config.yaml
image_size: 32
arch: "pvt"
norm: "rmsnorm"
inner_norm: false
depths: [2, 4, 2]
lr: 0.0067
nesterov: true
adamw_lr_other_params: 0.0014
weight_decay: 0.0
Rows from block 4 of a small image classifier, named by matrix and row number. Rows with one number belong to one neuron. Each number is 500 + 50 x the weight over its row's rms, rounded and kept within 0 to 999. All counts start at 0. Numbers have three digits each. After the name is the row's rms in percent of the matrix's.
Before each neuron's rows are labels from the 100 images, of 14976, where the neuron reaches its largest size: "peak at" is the part of the image that holds the peak. Only what is clearly more common there than usual is listed. The data: gratings and oriented noise at many angles and scales. In brackets: how many of the 100, against the usual share in percent.
# gate: MLP gate (model.blocks.4.mlp.gate.weight, 576x192), inputs 96-191
# fc1: MLP up (model.blocks.4.mlp.fc1.weight, 576x192), inputs 96-191
# fc2: MLP down (model.blocks.4.mlp.fc2.weight, 192x576, transposed), outputs 96-191

peak at: bottom left (33 vs 14.1)
gate.267 098:500447425520485531500451497483477521437503584507586516544441568540413502546554525513527433557412537475427539512462443548486477614505467575525479545490539551450463436458426562530563525406494491437491450533542483454461510491496460541629490549551531450532554521563495498440469545476477443484
fc1.267 110:455557468412504493451485450470436429537505459485503580428421514477435482542477503558425546453496510602584617407421576453528502485526526487474527498395541472520537484597465468476484464538465371529556472551540378427543485487460497495532520436543449529493407512453504575475470505580402590533
fc2.267 114:457605475561434493478504531457545531545570591466532510434546463494558399515564499533507488435562435469537516510492500513500527493532525537461560568458426446412546495590498386511485523548469485466442609515506442472486539487455461486517474459397421563387394454455493502427440505495506506519

peak at: top left (37 vs 14.1); top centre (34 vs 9.4)
gate.520 019:409510457454537559488487593508532504447462463508484540465490564541486526496415556377498513471534540578584438604558545520495420529573546444541538477558464558440502490468452528474499489523556551472517538429414509525660481497492485435526491481610429533592528479571471594506575576395634451516
fc1.520 019:493494509470573624428525526567507504445544568487497498508405590498538488568481594353601466505450502486509576555448534504443457458470530516567480460533542396496466546493493552463484500597585516486477387473462528501442524625534533478495493506587442514553537530466563544431558491404479526505
fc2.520 020:524472490573455463516602487405551422541421585525516539546494472465488486496548435508536517456468595573449526549447515472503508537499551450500594414495450602472566495387528527441498488596573516525528467455474506483540410513456604494529435532434503476550403498524498519436440501485541427491

peak at: bottom right (36 vs 14.1)
gate.322 143:499601488560479501537503459549472478555490520507462473460519519459593465493418462572524477484444519508496450533515591369489412561499439468454512463472456439516567509466512422500483473503515501563537490485446458538473544445494591442450564530492493383523537437497449455561471561378515593453
fc1.322 141:449517521468462636474468578470532486471441415406540520522511464407449577602416505448385523501462496563478516497539523430511627443513530540405474520509463539499503503479498542504492536437592573514498487527519523491498441469568567526507461432534579413545422554483485687559562567419494443456
fc2.322 156:455515570593516469416505368582372579462535502523434494463557387548495475514461493432452447514488495482570532483510609530513482497594512425477553452539507563477497502526457388450435477437582483560497486478339477462541513424510500528499540419458514522488494441500526582487484516430438565527

peak at: top centre (26 vs 9.4)
gate.398 017:654477487536505558554561527452459393443574498555494519456478496552449490531472520508437525454533556460506507517546494380578565480556490529523536515494565466537495463436477469579469495382548504490535482527538460517493480531509449517450553494584533524489574580434576517519567551602512485434
fc1.398 019:606499456460510495505466551458645525438506487432486440495562505440473555497475461500555468535503603449604503405515511473527480525513488536537543582436526407489442560491548479507517559590466370505504575504491379532411507431419454574487584561517513438513448503487518427478515532546378431446
fc2.398 021:506529447456462504541485481537482543596509499435504521552546504533523538517531468432481510442529413492471508476502535514546470481605589482413525485451403430542448445507463499470532467444452508529530441484588495437523340564529460416454440423486541492523460566581495570519435455476440415478

peak at: top left (33 vs 14.1)
gate.366 082:418536507457551491468578486578537467415429453549497557587516519443488449503532427507402467418437476424508502468487498491484426431517565596504518521558494425525568490491542520448424514458557452499562440509526406454543570523551513479597470412531491451546433489574517442585551507501487462499
fc1.366 075:535510563473598518437527471497528494433508527473551496519546510468558561431502515558444552491521467419535507409478471541495460435463600598499512519600408443512485525537537556537536500395513469513510446475498463508565551469551575424626582465548527550502437545580550405536458477529481524515
fc2.366 086:442558484442536550550473551441453432543541503531488464532489388471533507442544514474408450528456547474568524452604362474506465489394566537568486557459512516449545507517531473537552407534478536537515478409469535414510596527490528614485510493428502458523440446508421494429439506351493592487

peak at: bottom left (35 vs 14.1)
gate.134 166:542570432480520444472501574472605474353498419537471508508499382476544548475513617497494502442458526555517464442586523460530603498433583531540415460534528485536536527536471565570468557524446478537493478429539479486456510620495484520452542496525421476559482437449439495475548472518511442513
fc1.134 168:480512581546500537405485514478581459466541405520488490457510504507477504552515585506518480517545498517589431449591542531509538473445525562505371425479576473620468474570525462571432547546469621497481579425463498534436473496437467531552536473462494532548513413495480481404611495513498497451
fc2.134 180:527507514525504486514403459441471414515549476565530517581506447478560531590393639533517487497545560518476449492445529413519492544526584455419495507518397511461505463477457517476424470461502499519494567419440641446605475476570597567554580538462388545434578535478559530396523433494563422560

peak at: top centre (26 vs 9.4)
gate.406 175:482446479462471547591595526472420632517579443528528487504439473481484553529483449467447509510533458564557453591435412422474567476479553491424514485465483435574448462536516595470555516485297471460483470499423430480499531519608553490608498575581494455508443428452487418567605491492483500527
fc1.406 168:442566547578559489597457445523492433553588522575589508570506429527530506508520522510533473464521480543492439551458463511551454488462476504517539600446564509568513432442472509496548526485434463482453471463492568535409437467526498432403481400493524563523541520498457496513539627589570537429
fc2.406 176:526537489475506472490556494443568460519491521511613445498479468492496443450435488433476479502520559475457586539529534541487394547510508442459518527509473455498450458509537548484571474477510487525507600543401331446513513467493460455605357532501458487391458500527504405486487489515503448463

peak at: middle right (26 vs 9.4)
gate.172 026:412517419501506493474461441544511512509424534405437477524562477453445618515507496562511484608482514524441414459508541507552459557580452512577487500492535451520494370588578431476399459471488511477469522517497473527486554452536495511513502513533457455418472539512559563482494518439464528540
fc1.172 025:507390567523565517506481527407479478558525560551455460458449562528529524534594501545517531569439514500408451538467476343547445435430498515510474496480486546451499446461454465505452526376585506507486435526525496499433499542534587437532579428468482509514484527458417438449452464494532491491
fc2.172 029:467516587411546580547520554515442501419453489539513466489415481488490438408418495412523490448440538505549443490446390580469484553442458458511510567552482397421503523492504560441562418510510476478504479483502530475484496475453454426509499498460508491482484514527547437558519422472562495612

peak at: bottom right (32 vs 14.1)
gate.422 015:396502555433519453521494444483516468452439586513442465471537443527452602561522441448480529440585409486529426535543497384476494487484608531456477554566525459567517531527494404474451474438562583438452505605492489503534530518488401548477405495513518484478514513509492432551517550447482466512
fc1.422 015:386545517462551576455472563448478455632396451512459515506474487577483528493450536458526529548506516459538579509560501523480370560492531489523526511553519488514463492536527533466517513465540499540525473425560456508555533442498439527492478467528395496427488389516498507453546520469545544580
fc2.422 012:567404450456487517570486523436582562485562449517429467470506487436493479490530451500470540477621418524532558420565427514481486420477533465492498523426554581501454504507501456509428453481436468439525466434447544477567523423495510489459525469469561630462462482534527499571546547447418550629

peak at: top left (32 vs 14.1)
gate.467 036:450561444560572503517597574524502434437397429451619571443505504473494468488504428552541488478539498483499427448492441575590444469497451449490524489502533610457563544532509570548430538516481549560533487489617477502445508471491529450469505553482502554478473482484580574479517535440513428567
fc1.467 039:495419458586504516487581563518482401450515451471419466425561510497467443468518507489528488408440549440449436440480507545454431536456422453496522479593497537480451427359459492522457531477525456499525457551471542473470580438437502479462410551452463503467469453497528509445530491471471455531
fc2.467 038:479484487533469458544459602625454464422557502551509457504461608522489427494499435519596502431459485493559517516560533470485503505496476517545486532492452399518478379557475489477519495512525568531511433481595470510510475512420436364472492539586481439470537515429516440539544568441420446522

peak at: top right (34 vs 14.1)
gate.485 186:551458517465541494535581488503628544545529579540494453494503487540414513520548500531434573469534505535551430429519581596423579498598557471460475523533568473505464504424556509580534436498518443510463520482528570500497515521415497524571560533477506608458498499580444467505486483446530571463
fc1.485 176:594485510510479537431534548502503476532444522439519476653470520459484490595525494440489501392458513387479515574476444560432456501416524594523448475464476512511551463591493498520486498574517535510455437453514492544469511451559580449539425522444456523510382627429492454537431570502475538529
fc2.485 190:511528510494484484603501476519557459493382516480522422566523491492434565486478532445508495492442511419487496504513521480553552480492521527521409432501541472479689441493535513568509401530570507609481469523482561499515478489482460474520549505393535488542446498503506418473463494524411440432

peak at: bottom left (37 vs 14.1); bottom centre (28 vs 9.4)
gate.213 011:380592426468414505571550448506526486543546371440430452534594577508547463565491516467505568524566563504526533418472436413488517441521491469459512482487572486487448525461504570465456492428518402506457536502537477567487515575465510541416578464551520514525508574518508444534430423511451537562
fc1.213 010:474544473452562505473446528504552551543580486495524406461589538450496444536562477440536457442557523420455419550564431398532442442434537552570528532551415475461448477422594484468432470501603523604582462496543497523493522465500353454510487457524460429530473438494527485533449548570475462404
fc2.213 012:575516506534576593445569445494561541454461552523521475547532468473525525419597451486442451450515490484513434578359514530493459495490424532577545523547486409465466426531467490471598459598555558573543503547452523499503536475481467436565469477461556565497466455548564557529469421468539486547

peak at: bottom right (33 vs 14.1); bottom centre (28 vs 9.4)
gate.479 149:472506550547371509528591466448421579564515453401438578518477518494480520546501457500446535436543477589526489459525514488481454471419402520463503558523543445452502487503427499494500446542606601595472448483551539557526498559540516572418513402419420542497493423497505502487536410547522528517
fc1.479 149:527450513441475498452546466522524470528506520515518558517551409565510653473470475456531517452549500522483437522534494533441542571388559503446544468528498491495466509512498520551447546575503438496561545475558566427465493485596562483572559355501507501537467500449503515538476404423455588535
fc2.479 152:448507474554569576524557529420387480504458435555499482511528455527481526541433525508489383493529445577460447481506436595550490497436554519435474466495527492531411520566483488538456483494460521484495493588464481499588525499518513538480394407561497517470531532425411542489501518516660536447

peak at: bottom left (53 vs 14.1)
gate.160 170:494500489480559472527637484513489574445500587430468512477565486468439555529439427482496521581570424504554487589422459533564532451446506493579505515475551475528497458511536625488397525513560402524452420468581465410517426500559544541546455493528492466518456493507456510447540538491554586547
fc1.160 167:574459512525461475446472557549512461510528497483537563542570481468645433451572545521474459485444493457357510525552543432476471544580514462526523584554472519435441542478513358453466427530476475530532577507411443505427502452485492511488562493470537446534480579549526534515360464378516412436
fc2.160 182:533523484453622496457573488535444506533512438490481421525484477490464461541406545556413524484567478589384479441531529543465468472620499501552444494528558566485529336469520498478466495568494459501519417410547425498537558541522480462566471597463518501507478429527517398452394508551413385434

peak at: middle left (28 vs 9.4)
gate.36 011:522398446514451459548540547481475499561522535532593442516476561503503480517421481582482534438501571564440529499520551576445560495447571508520562484460536471532451493504538486448435481483618435453584464549511429430508562500455478520459474550514432602473583577511586486445475595559490536514
fc1.36 011:557576503559516461447565490593497582627456434511424466482458497511495459473429473518476393601437459538499589408556511426550448551496443470425481470409421536436480425532475438469546547560402549495534531477463522571383454475560512516518478513546560515545507523540481453552476531525593517412
fc2.36 011:467456434518516482550624594579461497562447536493446552473460563537512545503473465500499467407470380477469497475603532592513473550485467530571456456424504582495490570568565461494492559503488428529578513522435539514452502385483534499432553547501445553561511561536453449560586554519458518562